Rows from block 6 of a small audio frame classifier, named by matrix and row number. Rows with one number belong to one channel. Each number is 128 + 32 x the weight over its row's rms, rounded and kept within 0 to 255. All counts start at 0.
After each channel's rows are labels from the 100 clips, of 14848, where the channel reaches its largest size: "responds to" is what is common among them. Only what is clearly more common there than usual is listed. The data: Morse code for random letters and digits, with fading, noise and interfering tones. In brackets: how many of the 100, against the usual share in percent.
# filt: filter width-3 conv, dilation 2 (model.blocks.6.filt.weight, 192x192x3, each kernel summed), inputs 0-191
# gate: gate width-3 conv, dilation 2 (model.blocks.6.gate.weight, 192x192x3, each kernel summed), inputs 0-191
# out: residual pointwise conv (model.blocks.6.out.weight, 192x192x1, transposed), outputs 0-191

filt.108 [160 182 199 146 173 165 140 186 146 142 100 182 133 210 147 155 155 128 161 197 114 129 141 123 201 126 114 167 116 177 134 137 130 142 131 173 149 142 176 121 130 167 146 119 131 112 147  78 139 122 119 122 140  77 131  99 114 149  82 130  89  96 115 144  91 142  73 126 163 170 177  88  83 129 120 115 167 124 171 134 114  78 168 136 195 181 132 100 120  74 101 134  75 145 106  76 136  75 159 116 115  81 146  83 110 177 133 100 170 146 139 125 110 141 173 133 152 157 167 147 157 169 132 153 176  78 118 105 107 118  96 123 114 136 104 158 106 113 113 141  83 102 123 147  99 136 112 176 100 158  94 128 140 142  97 141 172  74 206 138 167 137 142  98  83 122  57 138  94 136 179 115 206 156 170 161 187 122 140 150 167  77 105 119 110 120 126 134  93 171 149 115]
gate.108 [ 97 155  56 153 100  86  80 112 120 120 111 126  80  72 143 132  88 131 133 101 119 126 117 127 145 182 160  89 121 110 135 100 131 133 100 109  92 188  86 186 145  92  96 116 111 103 116 135 120 131 126 145 125 112 148 108  90  40 122 147  83 187 113 181 157 145  68 163  76  66 107 118 148 146  77  93  78 132  81 128 124 193 118 103 100  48 131 124  92 115 106 137 105 140 137  85 190  80 102 114 155 186 125  95 105 131 103 163  95 151 140 123 104  96 124 144 165 152 113 127 157 105 185 136 115 102 118 130 152 112 118 100 112 167 152  94 162 163 108  79 108 105 132 163 101 138  97 111 104 117 155 171 109 117 104 124  70  76  91 111 125  73  98 137 131  28  91  80 134 115  88 117 133 116  87 118  84  87 158  77 106 123 181 118  72 109  96  96 148  89 126  83]
out.108 [154  93  77 127  72 116  97  77  55 115 123 176 135 133 122 141 159 140 146  90 112 135 182 158 145 120 141 122 133 101 143 151 150 107 167 135 114  91 173 137 124  78  77 175 123 130  79 134 119 145 150 192  80  81  69 199 123  82  91 123 172  93 160  71 162  95 114 129 152 115 142 118 126 171 132 158  73 145 115 151 156 139 114  89  95  92  85 121 143 146 171 211 107 154 114 153  71 141 194  61 111  94 139 104 102 129  76 150 128 147 190  84  98  81 139  62  93 117 107 130  98  79 108 158 150  95 115 192  88 143 135 164 149 112 108 150 128  69  79 153 194 107 130 114 137 113 166 131 115 117 116 165  77 154  99 109 133 166 130 125  86 127 165 131 135 175 170 158  87 151 110 172 101 123 107 138 121 146 145 143 161  97 104 107  90 171 126 104 150  89 120  99]
responds to: speed: fast (66 vs 33.1)

filt.9 [115 125 113 117  68  91 107 125 157 109 166 103 139  64  66 153 170 167  59 161 126 156 165 205 142 153 199  96 106 122  78 181 132 115 193  93 118 101 116  78  76 187 152  89  85 152 141 103 172  88 172 124 129 116 131  78 118 145  72 151 157  90 153 128 111 121  73 121 146 124 143 157 162 128 132  82  77 175 126 141 149 118 158 129 128 146 120 130 122  84 171 187 135 187 182 134 129 154 149 133  89 146 136  98 136 111 160 126 128  82 122 115 149 156 149 105 138 140 163 109 151  93 124 113 135  78  90 152 158 141 184 177 149 158 139 176  81 152 114 121  98 180 118 127 139 158 175  68 103 143 124 199 162 114 141 138 129 107 144 131 171 167 129 129 152 127 172 169  90  96 125 129 143 153 163 139 200 104 107 136 115 168 129 139 102 141 174  51 105 161 142 181]
gate.9 [132 156 131 162 114  36 121 127 156  99  90  91  96 179  89 156 121  73 150  92 141 118 141 116  98 125 113 131 107  52 154 112  94  65 163  90 170 133 102  93 107 107 123 132 114  92 146 106 146 192 174 120 122 144 122 143 120 146 116 174 150 128 170 110 174 160 127 102 101 138 191 140 166 120 196 102 109 123 178 141 135 131 179 152  95  95 142 121 110 138 190 205 150 128 150 186 119 146 129  88 155  80  82 159 151 112  97  88 157 176 166  91 101 133 147 134 191 155 139 206 135 110 160  86 123 159 171 109 102 177 101 121 127 107 108 170 184 140 203 183 163 117 106 115  93  72 110 136 116 130  48 119 127  78 134 114 144 143 161 150 102 117  74 169 101 133 173 106 121 103 125 125 102 108 134 106 111  92  84 159 130 124 114 128 122  99 102  82  90 124 138  74]
out.9 [ 93 130 122  95 202 138 107  85 180 141 128 161 104 154 114  97 140 116 153  97 171  94  55 108 144 144  90 191 131  72 118 130 150 136  71 101 124 115 150 124 142 141 134 174 179 128 124 110 104 143 127 128 153 149  95 128 190 101 144 109 158 170 139 155 100 154 107 135 115 176 152 111  85 121 107 152 119 140 166 113 130 152 154 140 147  60 128 157 167 146 131  68 106  74 146 140 125  61 173 107 161 157 175  95 158 133 142 140 209 127 142 153  97  88 152 116 116  76 126 133 120 117 145 129  85 141 115  99 109 145  95 156 144  86 126 162 100 195 142 167  87 185 115 110 177 133 151 143  98 111 117 101 155 176 139 146 146 145 111  63 180 137  48 135  84 105 113  80 172 108 155 155 205 121 140 140 143 142 122  66 141  66  70  52 119 185 135 153 121 160  88 124]
responds to: speed: medium (69 vs 33.6)

filt.99 [ 95 115 154 118 159 180 127 131 131 119  80 184 168 170 163 143 101  88  84 160 126  85  85 156 111 198  81 129 131 139 154 128 145 121 151 186 131 154  88 151 165 126 177 163 101 177 129 134 121 108 148 108 160 133 174 136 131 130 118  78 164 127 188 161 141 171 134 106  84 131 111 136 124 212 100 125 144 148 154 145 162 151 131 134 149 162 121 131  58 179 145 173  98 106  95 127  82 159 141  49 113 129 101  65 147 151  93  95 143  86  50 116  88  83  71 128 104 155 106 114 141 129 142 149 139  97 146  97 108 179 120 113 143 115 154 110 130 180 101 114  90 148  82 105  62 151 112 149 138 162  92 146 142 116 210 120  68 128 141 112 115  84 118  94 130  40  95 111 143  90 150 137 138  97 175 140  94  95 131 202 109 115 164 125 126 129 164 165 107 154 165 156]
gate.99 [109  72 104 117  98 115 123  80 110 104 102 145  98 121 109  81 127 120 180  63 147 162 146  98 143 150 104  73  66 134 146 116  82 124 146 118  92  65 158 104 110 133  86  61 152 125 124 175 114 120 139  34 172 144 129 163  95 131 156 122  93 126 125  77 122 156 168 140 115 136  98 127 149 120  94 172 133 173 125 160 118 184 124 162 122 104 157 169 114 144  63 150  78 140 157 126 187 136 142 118 186 149 177 169 141  85 165 157 131 143 110 185 195 118 156 152 118 141 117 147 160 175 183 154 164 217 146 156 158 124 103 145 109 139  73 146 117 141 154 101 148 167 147 161 101  88  71 171 112 135 112 124 133 145 156 148 151 103 142 124 174 147 131 105 101 144 170  78 156 133  96 130 130 195  36 108 128 119  99 144 135  79  94  80 130 161 158  92 145 157 108 155]
out.99 [171 193 191  94 144  95 130 139 135 131 129  60 161 102 128 115 105 121 131 101 184 191 116 111  84 109 149  74  65 156 142 107 145 116 137  67 152 188 100 130 127  97 115 109 113 139 109 111 118 140 136 128  78  81 111  87 121  76 148 125 117  83 144 137  90  47 122 188 147 126 203  64 146 125 159  78 139 128 176 117 112 113 154  96 144 113 146 144 197 105 113 113 156 101 164  95 144 119  78 148  88  89 123 191 110  88 139 170  88 118 156 163  82 150 149 115 135 151 159 103  85 162  93 194 127  34 111 116  94 124  65 119 147 119 103 104  94  60 102 106  89 157 167 104 115 139  94 114  91 145 119 149 118 135  80  85 146 107 114 120 143 112 141 140 127 140 147 116 158 158 165 145 117 131 113 110 123 117 140 137 168 172 120 146 140 191  95 107 194  75  99 129]
responds to: speed: medium (66 vs 33.6); white noise (42 vs 20)

filt.10 [133  69 115 111 143 113  93 160 126 176 109 168 108 163 122 152 133 111 109  79 170 117  50  78 138 189 160 145 166 121 152 179 103  88  84 146 155 123 125 175 178 149 128 137 101 159  75 122 126 105 164  89 105 123 125 169  53 110 109 121  91 131 138  85 118 143 124 142 126 122 120 100 107 127 108 146 173  78 179 114 172  83  81  78 155 133 120  54 134 159 135 152 148  96 128 121 166  96 169 131 115 149 112  68 162  92 107 158 110 176 132 143 121 165 146 116 151 100 139  95  85 144 126 102 122 155  86 136 100 129  75  71 131  83  82  90  46 140 154 144 130 139  97  85 148 139 145  93  98 142 101 120 188 157 128 125  82 102 162 118  67 112 138 167 136 102  85  32 145 117 117 171 151 125  97 162  91  80  89 141 130  85 159 180 144 128 170 101 132 182  93  97]
gate.10 [182 121 135 114 135  58 131  80 103 229 140 179 141 151 148 140 164 139  94 104  77 175  84 177 174  88  80 155 140 159 136 101  71  80 141 121 131 142 102  96 123 112 124 100 117  93 107 122 155 207 108 147 135  57 100  87 148 160 191 143 144 144 144 109 108 102  62 196 159 135 106 159 150 143 155 111 148 205 151 142 124 140 113  98 108 122 133 108  87 159 156 103 115 116 131 136 156 149 114 121 162 143 132 139 113 129 159  53 105 173 167 174 101 134 118 162 160 143 171 159 107 183 143 158 108 124 165 152 103 150 108 151 134 114  79 157 184 148 148 200 137 194 166 174  83 127 122 161  99  68 138 138 112 148 119 116 114  90 171 106 129 153 160 139 108  79 124 128 164 113 132  59 129 132  97 111 114 133  88 139 163 124 136 124 118  88  98 149  97 174  69 105]
out.10 [133 172 133 119 153 140 120 124  56 136  99 115 130  78 140 123  88 158 139 128 138 161 163 138  98 100 102 110 104 135 121  58 148 154 218  97 152 134  47 119  78 178 133 119 182  91 151 181  88 125 108 107 121 130 127 139  96 107  72 122 171  84 112 144 163 153 102 105 144 109 137 166 107 121 127 152 106 104 112 152 121 168 139 160 173 143 168 110  44 117 102  79  88 115  73  80 107 109  73  87 134 122  97 136 130 128  70 109 113 109 102  95 146 118 147 145  67 128 172 154 112 107 123 211  93 116  99 206 116 101 141 123  83 133 158 128 156 124 136 104 184 118 118 110 134  96 122 128 118  73 168  95 106  96 200 117 105 118 177 108 138 101 152 148  47 160 165 177 154 150 166 150 101  73 109 116 117 122 146 142 146 172  75  57 124 115 119 120 135 177 107 118]
responds to: speed: medium (60 vs 33.6)

filt.3 [136 109 150 136 146 104 124 132 196 122 133 136 158  97  98 179 128 122 136 135 102 168  76  70 142 127 120 187 122 116 140 105  91  65 130  83 187 138 144 157 128 188 173  98 165 126 139 136 130 170 133 135 101 159 154 148 104  96 122 121 102 122 157  98 103 160  97 156 130 110 141 200 116  72 174 154 118 114 105 120 182 158 143 110 143 134 110 129 139 168  96  93 135 102 143 127 108 132 157  64 147 181 140 138  62 119 127 106 166 157 131  49 127 185 150  74  87  50 135 153 168 123  90 125 107 119 131 137  89 129 137  84 150  95 101 108 162  70  99 125 159 192 126 155 166 166 138 101 102 137 117 172 152 114 103 162  60 152 192 148  96 124  86 132 141 184 140 154 128 166 143 171 117 102 216 111  95 129 123 185 118 119 123 168 136 177 209 173 181 113 116 131]
gate.3 [ 81 143 169 106 111 148  92 155 136 140  67 110  94 106  82  73  98 139  92 152 103  92 159 138 168 193 116 122  74 126 124 131 134 206  58 154 111  63 175 131 104 177 107  56 112  79 125 146 125 155 137 177 131 107 157 164 132 111 124 212 127 171 117 120  93 148 113 151 134 102 189 150 166 127 127 142  63 126 132 127  98 191 170 140  67 134  89 153 157 143 136 131  78 105 161 178 144 135 175 106 148 131 187 170 125 131 164 179  68 128 163 147 153 131 123 178 130 154 160  90 147 164 129 137 126 149 140 135 149 133 136 147 130 216 124 168 129 121 194 145 122 193 208 178 124 116 121  68 166 140 176 126 118 129 142 139 125 202 137 140 160 170 113 122 100  93 104 145 129  88 147 122 124 124 113 133 118  99 135 139 139 159 132  87 111 142  90 120 149 122 105 161]
out.3 [155 148 130 123  85 134  87 189  68 125 146 127 130 150 134 148 139 157 143 141 118 121 141 168  84 100 100 121 148 178 119 168 125 155 106 108 112 140 120 112  74 165 124 101 108  97 168 122  67 209  51 148 119 168 121 107 154 103 116 105 176  98 139 182 152  79 145 194 117 110 123 117 113 144 131 115 110  73 116  35 135 124  88 183 161 180 107  99  86  71  91 142 100 112 108 157 107  96 117 148  94 100 147 137 184  85 163  98 148  98 132 159 170 114 123 167 121 136 129 103 133 108 117 139 147 111 163 162 113 153  99 150 178 197 156 108 154  82 131 114 160 141 145 117 137  75 108 200 106 168 133  84 110 171 161  74  64  99 114 130 164 145 145  93 147  93  72 113 148 102 153 112  90 153 170 117 156 141  46 162 141 208 140  99 134 104 135 169 104 117 112 152]
responds to: reverberation (56 vs 15)

filt.100 [131 124  67 195 167 203 159  83 120 148  85  85 129 107 145  95 141 114  67 212 137 104 123 108  90 114 164 121 117 139  92 110 119 123  72 164 106 136 137 119 125  90 120 158 141 139  75  82 154 118  59 163 159  81  76 153 122 125  87 183 157 107 115  85  91 122 101  71 145 116 111  87  94 154 145 115 121  68 154 199 115 109 114 137 148 175 113 127 115  97 108 188 110 105 169 155 104 159  84  98 118 110 144  84  91 127 141 130  82 148  91  79 163  91  88  77 124 114 185  94  81  73  98 127 166 119 104 126 105 121  80 122  97 127 101  70 101 156 167 139 115 127 115 121 137  77 120  83 111 144 149 146 123 122 115 107 118 173 153 153  68 163 149  93 119  62 160 135 116 120 116 138 126  92 122  77 165 151 143 113 126 116 131 148 187 128 125 165 189 121  54 109]
gate.100 [103 134  87 108  83 141 180 104 110 131 152  85 121 142 164 132 100 112  63 117 100  59 165 156 104 132 130 121 162 128 153 105 129 156 185 146 135 105  38 142  90  98  89  88 113  92 164 121 147 104 110 161 112 152 113 130 108 118 176 103 104 105 112  91  81 174 132 146 137  91 115  90 156 156 100 160  74 149 147  70 112 101 144 109 113 115 147  61 131 103 110 108  64 111  87 175 149 139 119 117 140 130 154 163 141 138 125 132 122 158 151 170 145 116 110 135 131 139 122 155 110 151 136  87 119 149 122  96 137 133  90 163  95 133 159 167 105 197 121 199 111 116  99 124 173 120  96 100 148 156  68  96  87 166 110 129 206  63  52  86  94  99 101 107 136 140 179 112 164 138  78 118 128 114  70 138  22 128 105  61 148 162 114 156 169 118 119 130 133 119  52 138]
out.100 [109  85 118 195 147 172 163 189 167 132 186 146 112 145 145 147 105  99  83 157 142 103 155 160 153 129 106 152 131 124 134 167 128 176  60  93 123 134 145 139 140 137 110 135 168 162  79 160 147 174 145 149 187 107 157 161 158 165 127  28 128  80 120 200 121 134 172 129 215  84 109 120 108 156 129 149 155 150 144 126 110 189 135 119  94  85 153 149 131 176 132 126 140  94 133 113 101 173  58 108 152  81 138 104  77 118 180 112 165 143 138 179 161 120 153 163 147 111  65 110 134 133 102 107 105 138 103 183 148 125 137 125 184 155 142 136 135  66 160 126 176 178  78 115 147 127 197 128 132 130  94 144 128 149 190  92 122 165 172 156 169 102 128  76 136  94 131 101 126  85 165 118 123 148 114 149 132 161  83 167 172  77 105 139 111 146 158  76 105 145 126 137]
responds to: speed: medium (72 vs 33.6)

filt.106 [163 137 150 129 153 164 145 111 156 147 146 131 149 134 145 135 184 118 135 105 131 104 102 152 145 115 163 120 110  98  97 134 114 119 145 136 145 119 109 108 143 112 115 128 147 141 155 179 117 179  86 130 148 116 132 123 102 159 207 134 125 162 126  60 127  66 126 129 149 128 138 114 132  92 135 113 174 178 155 120 132 215  87 189 134  90 165  99 135 158 128  83 160 151 119 156 120 115 175 126 175 182 201 164 113 137 142 116 146 175 119 184 108  68 170 136 146  74 199 116 116 155 128 174 152 180  97 157 102 131 143 145 163 100 124 164 111 105 168 194 149 115 193 128 137  94  98 106 154 160 112 123 146  96  64 143 145 145 134 114  81 156  66  42 156  81 134  37  86 155 106 159  87  80  86  99 105  91 110 168 132 105 154 117 147 171  92 125 121  64  84 104]
gate.106 [163  97 184 154 169 187 110 148 186 112 116 102 157  98 182 113 169  77 138 183  93 159 100  98  95  96 119 130 131 155 169 123 137 128 110 137 196 133  72 142 107 120 157 135 157 155 131 116 113 145 171 136 157 170 191 128 133 114 124 142 137 151 144 155 158 159 130 123 136  86 108  93  93 178 132 204  88 126  47 208 143 101 193 117  79 118 179 135 154 157 101 158 107 177 137 182 159 113  82 122 137 132 151 111 208 188 110 136 105 140 132 156 174 129 115 164 111 156 131 125 168 166 132  83 109 108 144 113 187 164 124 135 158 179 156 133 122 141 171 145  95 125  96 127 127 170  83 134 173  93 137 123 109 100 127  97 125 188  98 124  85  69 134 161  89 137  91 143 167 109 154 137 144 154 182  86  73  99 109 111 118 146 116 146 123 112 136 100 195  74 163 125]
out.106 [ 98 142 115 103 117  92 134 110 134 147 110 146 116 117  79 174 170 176 163  79 101 126 100 174 121 131 180 163 121 110  92 108 166 183 105 155 176 172 122 140 168 128  55  74 150  79 162 135 172 127 100 162 172 117 135 157 190 126  83 137 135  78 101 169 156  90 131  92 146 134 138 162 120 128  93 118 126  80 127 151 117  93 169 110 167 175 128 134 100 121 154  35 150 139 122 120 123 113 148 138 126 150 142  47 169 175 157  89 120 121 151  51 164 146 108 154 170 121 161 107 155  96 163  76 152 125  85 143 110 164 140 161 125  94 168 143 120 127 172  91 162 126 169 141 112 169  97 123 117 160 127 100 121 133 144  96 114 128 145 135 148 107 121 185 184 197 154 164  78  66 108 107 197 183 174  99 122  78 115 187 133 155 118 189 112 149 160 119 154 123 140  95]
responds to: reverberation (49 vs 15)

filt.68 [124 139 129 135 108 193 130  76 100 120 130  97 107 171 137 142 191 133  62 130 162 137  99 113 117 108 107 154 131 137 165 136 126 117 130 147 133 107 112 106 163  63 133 141 148 108 112 107 137  84 107  86 141 140 108  75 142 119  79  55 212 122 118 108  90 149 137 161  88 152 173 112 127 142 147 126 166 108 154  95 167  72 142 131 152  74 102 128 126  79  97 128  69 146  98 110 115 156 124  93 139  49 129 192  95 165 189 117  83 124 100 151 143  96 144  61 152 192 110 142 103 126 120  96 169 155 234 162 104 104  95  99 123  98 104 131  74 134  55 164 108  97  98 119  94 157 115 139 102 161 146 104 135 115 145 156 218 110 109  92 101 105 124 116 102 150 123 102 124 121 175 137 120  99  60 148 108 147 120  84 128 178  95  84 152 117  73  86 145 159 119 124]
gate.68 [111 219 196 136 168 125 133 187 175 113 154 102 144 154 184 168 156 125 130 150 125 203 193 111 118 181 135 147  98  89 164 131 137 114 162 138 158 132 111 158 113 162  73 101 209 169 143 162 152 145 159 131 103 182 144  83 174  88 100 107 130 126 117 160  96 143 107 125 119 113 110  83 152 113 136 217 109 158 104 144 179 118 143  88 106 106 179 118 125 129  81 136 120 148  80 114 173 109 156 126 139 143 131 175 154 132 127 101  96 188 158 143 155 116 139 113 160 157 143 158 119 124 111 166  75 153  97 136 147 128 134 144 144 128  54 129 108 136 148  95 173 140 180 140 123 156 122 111  94 172 128  78 146 121 116  79 208  75  92 121 111 137 178 141  89 158 130 117 100 112 142 171 145 151  95 172 135 137 156 168 172 177 174 131 199 123 114 165 127 141 101 186]
out.68 [130 130 129 153 162 136  53 111  95 153 136 200 134  91 146 117  65 171  98 120  81 112 137 137  81 154 215 116 143 132 107 110 154 140 108 141 151 135 163 118 122 119 160  83 122 144 121 164 119 172 147 132 152 190 102 154 168 152 216 146  94 109 144 126 135 177  88 149 123 131 148 176 103 157 145 143 152 139 109 120 110 159  95 137  47  94 122 169 155 136 143 109 146 136 157  77 175 173 146 149 147 134 137 184 102 142 145 133 163 149 155 187 149 139 146 161 162 132 118 146 125 136  98 122 135 137  80 153 164  71  99 183  37 131  41 132 119 130 127 170 151 156 131  99 130  75 143  88 112 156  92 127 147  74  82 145 166 116 114 138 130 128  98 110 220 133 182 126  77 204 104 118 134  93 124 147 117 141 108 130  63 176 184 110 116 136  93 120 125 156  98 123]
responds to: speed: medium (75 vs 33.6)

filt.159 [141 130 113 151 106 190 125 117 130 153 147 120  67 148 113 157  91 125 163 198 168 137 134 142  92 118  96 112 160 158 140 153 118 134 103 127 111 174 139 124 151 139 112 147 101 173 135 138  80 127 154 122  98  75 130 104 169 135 119 136 204 128 131 139 171 110 116 132 155 106 111  87  87 133 121 142 128 104 157  39  73  60 174 100 157 158 134 104 180 108 114 141  69 122  98 121 119 122 162 128 123  24 131  97 133 110 120  56 185  96 190 124 118  80 134 107 191 170 147 115 155 112 131 113 115 181 197 123 127 121 153 157 154 136  99 159 141 117 207 131 126  54 104 139 135  71  90 147 140 105 144  85 100 145 113 108 143  53 133 137  87 151 138 145  81 151 103  89 132 114 129 139 163 176 128 144 200 109 103 172 106 113  53 130 186 140 110 102  88 121 148 145]
gate.159 [171 191 128 127 139  81 125 138 162 108 142 104 180 104  86 164  97 154 164 136 175 145 136  96 115 148 129 131 141 133 159  78 146 139  59 178 135 141 152  98 112 112 108  50 156 153 156  92 146 157 109 109 113 111 116 111  92 100 113 141 161 184 127 166 132 145 152 141 154 161 122  41 183  69  77 158 133 151  91 109  97 116 119  80  71 105 104  70 177 139  94 132  84 145 146 104  92 115 102 116 108 190  62 166  83 179 139 143 100 156 147 115 110 131 158 121 114 180 133 131 159  75 129  98  87 144 130 188 169 114 114  80 128 124 133  80 125 142 105 130 142  98 162  90  99 122 121  93 144 104 123  74 134 158  96  77  80 211  78 139 140 112 120 138 174 144  87  84 149  73 119 134 149  88 103 102  87 155 149 126 130  91 155 174  97 152  99 110  92  82 107 180]
out.159 [ 87  66 148 106 175  87 128 166  84 133 166 141 157 189  76 120 134 128  27  99  92 119 152 185 162  81 147  73  87 100 125 122 140 187 194 124  99 165 121 136 201 124 160 118 199 165 141  81 144 114 138 139 163 159  76 146 106  83 134  89 114 161 161 101 122 105 100  64 122 148 126 130 134 120 218 105 157 107  77 190 158 164 115 130 130 148 153 171  89 111 139 106 120 152  96 128 101  93 138  86 136 129 139 130 116 118 160 139  95 114 121 134 164 132 108 124  78  97 128 149 137 128 113 165 115  86  76 135 159 124 145 118  98 101 157  73 163 150 163 163 119  96 161  90 103  76 155 121 112 125  97  89 108 131 128 113 137 145 160  60 106 134 109 153 125  88 101 118 155 149 103 114 123  85 167 121  72  95 186 110 172 134  78  91 100  82 113 177 175 141 109 136]
responds to: speed: fast (76 vs 33.1)

filt.175 [169 177 157 116  99 151 205 152 165 155 132 126 124 131 166 133 114 157 127 141 109 136 197 108 151 165 126  96 190 149 145 173 129 146 120 175 106 145 122 187 187 156 159 149 209 163 162 178 143  99  91 121 139  96 147  99 120  98 135  55 164 152 133 131  65 128 109 105  96 139 151  31 110 119 116 117 151 149 121 132  77  93 120 113 165 133  75 124 114  95 124 141  64  90 127  92 195 144 108  81 139 109 136  85 111 106 124  87 127 141 116 124 123 123  91  62 110 107 145 119 159 118  96 123 136  74 127 125 120 116 110 111 131 103 105  73  91  78 161 165 102  80 151  75 144 169 147 144 184 140 140 150 105 121 136 102 102 173 182 161 154  99 142 176 144 151 145 115 150 116 121 117  99 190 178 134 125 174 163  95 100 201 162 153 170 137 130 129 182 178  88 164]
gate.175 [107 150 113 128 142 150 116  78 143 163 152 161 120 194 173 124  82 118 158 137 122 106  88  84 133 166 125 153  92 137 134 109 107  96 190 179 107 172 151 122 143 131 118 138 116 132 112 124 135  89 126  62 115 114 123  72 109 184 106 142 147 110 111 133 149  73 179 112 127 107 131 173 156 109 179 103 139  90 100 101  38 150  73 154 139  74  31 166  95 132 146 178  51 105  88 111 154 154 112 162 150 155 121 156  91 123 138 151 132 103 137 151 135 101 137 112 130 194 161 147 154 170 115 177 131 139 182 175 150 136 132 106 101  83  89 161 186 134 141 137 112 145 135 165 153 102 154 187 167 202 120 189 118 111 134  85 153  82 193 138 177 171 178 122 160 116 107 133 177 156 129 101 133 131 129 135 160 107 127 102 187 120  98 106 103 154 141 136 116 162 138 200]
out.175 [113 154 140 148 177 211  99  96 115 100 123 107  91 143 119 125 172 133 163 117 162 155 159 123 148 133 148 155 156 142 146 115 124 212 106 158  95 158 175 123  81 140 224 143 137  89 167 145  98 163 167 144 163 113 133 119 148 106 162 135 126  87 133  75 204 136 158 135 134  70 115 114 140 136 123 106 138 132 152 167 124 178 145  64 163 161 153 129 131 144 118 102 166 119 114  84 108 187 118 139 105 163 166 112 217 134 168 141 142 173  83 136  96 150 103 120 145 131 107 126 140 153 146 151 167 165 104  68 129 120 136 140 154 153 143 126 132 149 104  27 127  77  80 126  89  86  86 113 116 132  98 148 158 127 109  73 137 154  73 140 172 132 170 202 137  87 146  99 101  87 139  86  74 135 154 135 151 130 152 113  80 176  74 110 135 168  62 125 146 171 103 136]
responds to: speed: fast (81 vs 33.1)

filt.139 [141 113 145 130 120 151 111 163 115 165 150  83 117 108 141 146 121 145 130 105 145 189 131 115 100 140 142 176  95 175 153 144 164 123  48 161 144 110 108 146 106 136 139 172 117 118 115 123 100 121 120 134 136 121  51  98 108 156 114 133 102  68 133  49 135  74 105 158 103  58 105  98 118 115 127 126 125 142  43 149 101 128 129  78  99 111  78 145 107 163  43  88  92  77 101 134 109  88  27 148 110  81 134 103  40 107  89 111 108  80 123 108 109 113 124 109 144  70 104 161 103  68 111 124 109 140 108  75 112 130  90  87 121  69 121  87 130 118 136 109 132  82  78  99  99 146 104  73  79  96 151 115  78  91 116 100 113 103 109 139  60  98 111 136  85 110 110 175 126 113 127 109 111  62 153 107 108 105  92 103 127 105 120  64 125 111 122 108  97  96 142  99]
gate.139 [125 148 168 101 135 135 135  83 109  90  90 129 122 178 120  87  68 100 132 110  71  75 123 103 127 110 154 134 110  93 134  30 130 120  78  97 115 138 142 106  90 131 108  81 168 102 157 189 193  93 119 153  97  99  85 115 136  77 164 118 154 174 118 149 118 152 108 157  83 154 135 196  75 134 159 149 138  75 160  81 143  92  75 127 133 183 132 157  77 104 139 155 136 106  89 108 168 109 118 101 116 107 151  56 169  80 103 118 102  98  73  95  96 109  81 135 123 141 135  92 136 154 150 107 108 110 128 135 145 121 140  50 135 126  78 122  83 150 167  83 138 146  96  89  94 143 121 176  47 132 125 105 131 117 112 132 114 104 163 113 137 150 109  94  88 113  93  49  97  92 137 159  85 194 108 154 144 135 135 101 151  76  87  83 109 156 132 149  82 117 139 103]
out.139 [124 166 146 166  61 132 129  89 156 131 106 113  49 101  66 115 100 144 141 132 164  54  86 124 135 183 136  71 166 126 140 159 109 146 168 105 113 119 104  99  80  91 119 136 115 152 176 106  68 127 176  98 104 109 126  72 118 119 186  92  67  95  81 173  56 109  72 104 103  99  94 147 121 167 109 113 109 135 123 136 181 162  95 150 113 100 122 118 152 125 140 127 116 171 125 130  92  92 151 118 168  87 107 158  85 110 115 123 109 118  55 180  99 133 141 154 124 130 134 169  78 159 132 135 130 133 138 149  93 155 143  80 135 124 159 141 197  72 100 136 108 170 154 111 201  90 138 179  97 113 111 147 132 152 179 130 117 169  57 127 164  91 181 132 189 142 168 101 119 131 151  95 128 103 168 132 181 104 101 123  70 131 157 150 138  89 137 141 117  94 173 146]
responds to: the character "e" (38 vs 13.8)

filt.155 [158 131 114 163 150 102 120 140 105 182 190 164 117 142  84 141 130 103 101 124 132 161 108 130 119 132 222 119 118  56 132 122  99 126  88 138 123 168 124 135 106  95 112 176  86  93 113 126 112 126  98 182 143 115 159 163  84  52 137  92  97  81  93 150  73 114 193 189 149 127  94  98  62  99 124 136  81 126  24 147 104  53 108 135  99 127 128 118 201 179 116 104 127 136 119 114 137 123 135 112 143 145 136 128 104 122 107 178 102 152 108 112 166  94 163 109 146 130 130  81 148  70  98  73 117 132 150 137 105 157  84 101  93  77 106 146 112 155 100  99 179 121 151 111 134 109  78  63 136 133 164 100  83 122 110 120 122 171  69 114 135 132 151 109 119 127 106  98 104 130 136 123 140 107 176 104 106 146  84 125 106 118  92 105 119 124 198 148 131  21  99 149]
gate.155 [136 146 117 166 133 147 138 194 123 161 176 129  84 131  98 123 195 133 157  94 109 166  96 149 112 124 116 130  64 117 106 144 169 188 107 125 167 168 157 121 164 189 172 100 124 115 116 116 114 166 157 108  93 127 100  83 112  99 159 110  98 143 157 180  97 110 120 174 116 114  48 107 152 120  71 122 119 172 146 126 122 134 115  87  85  77  92 125 138 149 133 113 113  88  75 152 117 123 132 116 113 167  73  90 157  83 115  74 127 144 160 112  86 125  88 124 151 181 104 141 111 100  95 137 119 105 181  85 151 146 136 155 168 180 200 139  75 143 126  92 112 132 136 163  92  80 207 125  96  62 150 151 160 151 131 102 125 176 164 179 120 181 185 191 142 105 101 135  59 117 109 136 163 176 143 132 139 100 164 110 129 126 170 127  94 181  99 148  82 169 106 152]
out.155 [120 124 125 111  95 211 128 163 151 134  89 112 153 118 162 119 139 106 100 124 119 122 133 134 220 128 180 151 113 192 163 149  97 102 111 118 112 136 117 127  47  86 163 150 154 144 166 159 203 101 156 110 100 190 171 105 129 148 121 100  85 121 130 124 211  85  62 109 133  88 148 160 148 136 145  79 170 158 145 166 144 131 132  80 103 127 146  50 119 128  91  97 124 149 108 162 127  93 115 148  83 115 111 109 139 113 113 139 138 121 173 143 131 119 152 129 153  94 124 136 145 148 136 107 135  99 141  69  88  87 141 108 121 128 123 181 172 140 169 195 120 156 137 139 134 169 119 115 137  97  95  90 121 226  66 143 108 109 175 132 177  98 177 169 137  96 154 146 113  45 126 116  94 189  85 195  80 136 135 127 143 144 169 147 169 134 146 152 133 154  85 125]
responds to: speed: medium (69 vs 33.6)